config = dict(
    model='segmentation model',
    dataset='single toy objects rendered from many sides on busy backdrops',
    train_examples=203450,
    image_size=48,
    crop_scale_min=1,
    horizontal_flip=True,
    translate=0.06,
    num_classes=8,
    encoder_arch='mobilenet_v1',
    encoder_norm='batchnorm',
    encoder_activation='relu',
    encoder_depths=[3, 6, 3],
    encoder_kernel_size=5,
    encoder_stem='deep',
    encoder_widths=[48, 64, 96],
    decoder_norm='batchnorm',
    decoder_activation='leaky_relu',
    decoder_channel_attention='se',
    decoder_widths=[48, 48, 96, 192],
    decoder_blocks_per_level=3,
    decoder_block='plain',
    decoder_attention=True,
    decoder_upsampling='nearest_conv',
    init='kaiming_normal',
    residual_init='scaled_by_depth',
    optimizer='muon',
    muon_scale='match_rms_adamw',
    lr=0.0065,
    momentum=0.9,
    nesterov=True,
    orthogonalizer='polar_express',
    adamw_lr_other_params=0.0022,
    grad_clip=5.0,
    ema_decay=0.995,
    steps=17500,
    batch_size=64,
    epochs=5.5,
    lr_schedule='wsd',
    decay_fraction=0.3,
    final_lr_fraction=0,
    warmup_steps=1750,
    weight_decay=0.02,
    adamw_weight_decay_other_params=0.05,
)
Rows from block 11 of the encoder of a small segmentation model, named by matrix and row number. Each number is 128 + 24 x the weight over its row's rms, rounded and kept within 0 to 255. All counts start at 0. After the name is the row's rms in percent of the matrix's.
After each channel's rows are labels from the 100 images, of 14976, where the channel reaches its highest value: "responds to" is what is common among them. Only what is clearly more common there than usual is listed. The data: single toy objects rendered from many sides on busy backdrops.
# conv: pointwise conv (encoder.blocks.11.conv.weight, 96x96x1x1), inputs 0-95

conv.55 106 [130 123 137 114 134 146 126 132 141 147 139 124  81 147  89 156 124  91 127 155 157 178 115 149 139 185  92 124 113  96 154 105 140 139 119 154 144 125 109 145 138 123 137 118 135 114 122  94  74 191 145 136 163  91 131 131 147 147 124 147 116 124 134 140 134 118  99 173 126 163 123 109 141  89  75 134  78 112 120 151 136 170 115 138 118  82 123 108 148 141 124 139 179 148 115 115]
responds to: table

conv.19 098 [168 138 146 150 111 130 125 141  88 177 104  97 114 141 158 108  92 144 164 120 105 134 125 112 137 119 170 151 114 137 146 124 123 106 134 133 140 139 127 177 148 123 102 128 146 106 138 102  83 146  96 101 172 134 135 117 105 128 159  85 168 132  77  98 134 107 111 161 123 124 147 123 109  84 109 161 130 117 162  94 108 190 143 106 144 123 111 101 107 112 128 138 155  94 128 114]
responds to: bottle

conv.73 107 [120 105 138 122 138 121 105 127 109 122 171  99 156 110 138 123 136 106 156 134 123 121 154 130 136 126 130 148 137 102 150 166 135 121 138 141 116 148 101 135 111 140 106 105 141 101 192 160  96 102 181 164 145 116 160 158  95  97 105 101 133 146 175 118 128 187 125 113 146  84  99 108 118  99 122 108 149 134 133 117 113 186 160 165 147 123 135  87 111 128 125 130  94  83 135 112]
responds to: snowman

conv.84 107 [134 116 158 109 130 110 155  95 131 156 161 116 113 152 147 122 118  71 164 164 159  78 196 175 159 102 108 103  98  98 103 174 145 149 147 130 144 127 120 125 144 112 139 139  97 104 119  99 120 110 141 117 117 143 125 144 105 139 164 112 118 136 109 112 113 124 116 125 123 151 112 115  96 155 125  90  97  88 120 121  82 123 124 141 142 111  98 137 151  87  97 119 160 131 134 154]
responds to: boat

conv.95 095 [126 183 161 125 134 133 109 161 173 102 150  90 127 125 149 130 114 137 136 109 122 163 130 117 101 128 116 126  84 129 160  94 116 136 130 130 149 131 156 126 133 127 153 135 119 210 200 151 153  86 177 129 143 155 128 111 146 166 129 135 104 114 139 125 127 110 155 149 115 137 146 128 120  85  82  94 133 117  93 143 165 155 135 115 127 148  99 126 119 128 122  96 118 131 110 118]
responds to: airplane

conv.44 105 [181 106 117  95 116 162  85 108 132 206 142 138 117 110 119 125 125 121 118 142 116 147 112 114  93 151 158 128  98 107 105 156 101 156 139  86 122 124 134 125 120 127 138  94  84 109 173  87 163 106 117 174 142 146 129 133 120 112 129 140 108 140 153 121 117 107 160 145 153 138  98 143 179 133 135 142 115 131 142 149 125 151 156 104 141 133 147 109 188 102 135 110  96 133 146 103]
responds to: mug

conv.10 099 [139 128 107 147 124 126 104 137 127 164 131 139 128 138 156  89 122 132 139 130 139 148 124 131 149 125 108 153 136 128  80 123 104 114 139  92 142 152 112 160 113 116  74 156 155  90 143 130 111 134 156 137 153 162 126 129 216 126 100 148 110 107 135 116 150 109  89  85 132 116 157 149  91 137 133 177 114 118 129 177 132 183 130 189 139 141 102 131 113 102 126 135 121 121 141 104]
responds to: table

conv.93 100 [163  82 132 138 156 106 141 128 133 145 160 135 111 110 134 100 115 154 137 118 136  89 104 118 146 123 118 137 116 169 112 141 135 116 137 127 127 139 123 104 152 129 102  82 141 237 155 109 139 135 155 118 104 172 118 117 132 125 169 131  78 163 125 122 113 129 100 121 103 140 117  90 120 168 146 126 128 124 115 140 126 139 133 111 117 175 122 146 135 111 101 111 161 105  97 173]
responds to: table; chair

conv.5 106 [108 186 175 152 127  92 138 136 204 117 154 121 165 121 119 121 129 164 148 103 144 123 109 103 142 152 137 140 128 168 131 171 141 124 145 120 127 117 165 119 146 114  90 136 105 167  68 105 113 121 123 143 115 153 150 154  96 123 163 136 119 104  93 144 131 133 108 125 110 100 118 109 161 141 110 116 188 152 116 114 100 126 125 159 151 127 131 146 125 123 125 130 153  96  94 136]
responds to: chair

conv.82 109 [121 163 114 155 114 124 144  66 138 124 119 122 160  98 132 128 163 169 163 115 117 125 106 123 121 128 119 145  97 155 147 100 139 124 116 109 149 114 111 113 153 127 159 118 111  94 154 122 141 151 155 125 153 162 129 129  98 134 152 106 150 173 149 126 115 140 122 134 134 113 141 134 126 111  94 144 109 113 131  82 155 155 140  91 240 123 156 127 116  96 142 105 148 123 151 138]
responds to: ice cream

conv.36 104 [139 183 109 165 126 104 108 129 120 157 145 147 148  97 132 136 153 134 140 146 127 137 153 110 152 136  77 127  81 133 169 129 159 153  81  97 144 153 157 164 132 158 146 174 166  97 140 128  99 152 111 101 100  92 128 108 134 143 144 125 119 168 103 105  94 153 154 152 122 141 122 134 110 122 125  88 125 140 112  97 115 161 121 149 106 121 154 138 110 129 152 122 128 164 155  77]
responds to: candle; boat

conv.42 093 [131 125 153 110 131 151 144 152 159 150 149 108 110 153 123 140 118 126 150 149 150 154 153 142 147 139  87 140 106 136 145  98 134 137 126 145 130 149 147 156 120 150 174 138 128 147 112 163 137 131 114 150 162 132 123 126 114 161 123 141 140  87 137 120 139 158 194 118 129 126 123 160 137 224 144  99 126 126  91 117 151 212 132 101 122 113 106 157 118 140 148 139 156 152 130 118]
responds to: candle

conv.43 097 [ 83  92 110 107 132 137 108 123 144 173  94 113 130 154 159  96  98 125  94 123 130 117 103 167 143 107  93 127  95 168 141 105 132 119 139 159  89 101 133 159 159 127 110 151 170 130 115 170  92 124 148 120 137 128 131 122  82 148 160 145 153 133 131 113  82 127 126 129 113  94 109 129 152 151 138 124 194 145 152 140 136 158 147 121 146 165 164 136 141 128 114 176 134 116 145 128]
responds to: rocket

conv.35 106 [ 95 161 173 155 120 134 122 109  98 136 124 116 160 155 155 109  94 101  98 165  90 145 112 125  97 116 124  93 118 152 140 107 146 168 172 109 100 105 114  89  98  88 116 129 128 164 149  84 123  98 116 153 162 140 131 143 140  78 126 115 149 116 109 135 118 149 165 115 112 144 129 110 112 122 178 130 173 107  96 126 109 144 130 149 122 107  86 135 103 103 158 146 118 109 124 129]
responds to: rocket; dog; chair

conv.26 098 [125 127 156 131  97  91 106 121 187 111 151 135 127 125 109 136 153 107 126 119 152 116 111 123 108 109  91 121 131 198 128 111  94 135 136 131 132 142 103 170 121 145 114 116 117 111  84 122  94 134 122 118 102 229 173 110 169 132 120 114 150 143 119 110 102 106 129 165 122 110 111 160 138 126 162 138 141 131 120 150 130 105  77 166 154 131 115 132 148 141 138 126 143 133 134 140]
responds to: table

conv.32 085 [168 128 145 134 150 177 134 140 129  90 130 123 109 116 169 129 110 143 145 111 118 155 130 126 128 137 118 134 143 134 122 124 127 134 148 150 136 111 140 102 147 117 159 129 140  75 109 144 128 144 105 148 121 114 165 163 255  94 112 135 118 129 109 118 133 148 122 133 113 144 139 103 122 118 131 169 152 112 121 104 128 179 112 107 135 158 104 163 120 152 130 145 134 130 122 140]
responds to: candle

conv.61 095 [ 87 171 163 159 136 144 118 140 127 123 146 128 119 138 162 128 109 149 149 149  84 171 139 142 119 140 118 121  61 148 127 105 154 102 123 110 107 192 144 169 119 119 123 117 120  90 116 111 121 128 119 121 157 158 149 102 183 120 140  99 106 155 130 115 113 129 136 118 126 125 123  95  98 135 114 132 172 126 141 179  61  95 119 158 108 130 154 133 132 116 120 130 128 100 156 127]
responds to: table

conv.72 106 [103 118 130 133 114 129 126  96 166 105 117 133 143 153 111 105 119 101 133 115 127 144 147 180 141 130 110 161 129 116  88 136 132 111 131 132 119 131 158  98 137 106 127  97  74 148 175 120 118  96 116 107 106 165 118 170 150 156 125 119 113  91 135 115 175 134 142 130 135 132 149 145 148 137 179 182  94 136 105  87 103 129 156 104 115 141 144  96 133 152  98 134  72 125 106  80]
responds to: boat

conv.38 104 [136  87 136 118 104 125 110 120 100 150 112 127 122 107 137 159 150 134 111 159 126 179 131 135 124 104  88 112  61 136 154 120 132 150 122 161 112 114 136 116 123  80 121 133 110 153 161 155 138 109 116 178 133  94 131  86 195 151 138 120 129 106 124 105  94 114 110 157 115 166 155 114 112 112  83 132 165 143 146 120 137  99 151 135 166  93 160 153 117 128 133 145 128 156 155 140]
responds to: from above

conv.62 103 [173 120  94 130 149 170 125  96 216 155 152 112 121 154 139 169 101 130 105 144 127 114 102 121 133 121 121 175 185 100  95  87 152 118  82 124 137 120 130 117 162 119 158 111  94 155 142 137 141 124 139 109 122 149 119 157 166 135 117 135 121 140 121 124  99 137 125 137 145  90 129 176  74 154 113 108 115 115 103 128 139 117 102 134 117 143 119 113 138 117 135 121 131 115 102  98]
responds to: boat

conv.29 101 [147 171 136 122 113 129 157 119 117 138 119 128 122 113 129  92 163 148 108 107 132 117 145 145 160 137 154 129 118 167 153 146  99 133 102 194 172 180 151 134 152 101 122 119 130  95 120 111 155 134 141 134 129 128 124  93  87 111 118 116 126  95 133 153 167  80 107 167  84 140 108 108 105 128 143 134  99 112 129 133  98 111 123 192 144 109 153 120 188 130 133 116 124 140 130  95]
responds to: from above; mushroom

conv.34 096 [182 130 104 136 133 158 124 152 120 112  99  77 119 137 148 137 105 133 124 145 130 136 142 147 147 116 141 131 136 101 144 139 116 120 118 118 114 138 120  92 137 137 132 117 131  87 106  76 146 130 167 171 123 219 160 132 192 141 106 101 153 109 132 128 109 105 121 117 121 147  96 130 118 114 128 102 133 125 154 119 167 126 167 116 167 146 132  87 117 123 113 149 120 107 143 183]
responds to: bottle

conv.11 107 [174 130 142  92 148 122 134  87 152 135 126 146 121  89 118 127  90 101 138  87 134  94  94 147 106 125 118 180 109 121 148 107 126 108  74 130 117 130 113 157 112 128 125  60 122 132  99 106 139 124 119 141 116  82 144 126 137 114 106 123 108 115 133 137 120 107 172 129  95 144 147 109 129 138 188  69 126  79 134 127 107 115 162 106  96 137 107 137 118 121 117 123 167 128 149 148]
responds to: level

conv.54 090 [ 89 142 135 118 172 148 124  98  99  80 129 131 138 121 124 145 115 150  88 107 147 102 166 145  85 104 126 147 114  93 129  84 162 131 104 109 163 127 140 122 127 126 102 166  84 141 114 177 133 135 148 121 134 161 109 132 187  91 142 141 121 151 120 117 106 137 133 139 128 150  84 132 117 127 108  94 119 134  98 152 148 185 126 122 114 108 132 140 124 156 162 135 100 116 111  77]
responds to: table

conv.75 106 [133 162 165 115 156 162 136  90 114  93 157  87 123 117 153  97 142 106 114 127 122 144 151 184 131 101 120 114 128 160 120 129 173 142 100  99 122 131 158 148 134 124 121 101 120 122 120 124 122 119 106 130  81 123 128 152  68 160 127 106 133 143 176 175  75 118 108 116 112 137 100 118 124 101 118  99 174 129 139 126 112 185 112 141 127 136 134 131 147 141 108 162 160 113 154 111]
responds to: bottle

conv.27 094 [187 140 116 135 107 125 157 102  90 143 110 116 123 112 140 112 101 173 116 156 144 134 145 132 112 136 122 128 161 127 162 122 194 129 113 125 112 116 145 130 161  85 115 160 117 163 138 135 124 108 138 125 142 140 116 138 173 123  89 117  99 101  91 131 113 110 126 169 130 131 158 158 119 115 118  68 134 152 117 136 103 139 131 159  74 143 153 110 122 167 145  78 126 135 113 171]
responds to: snowman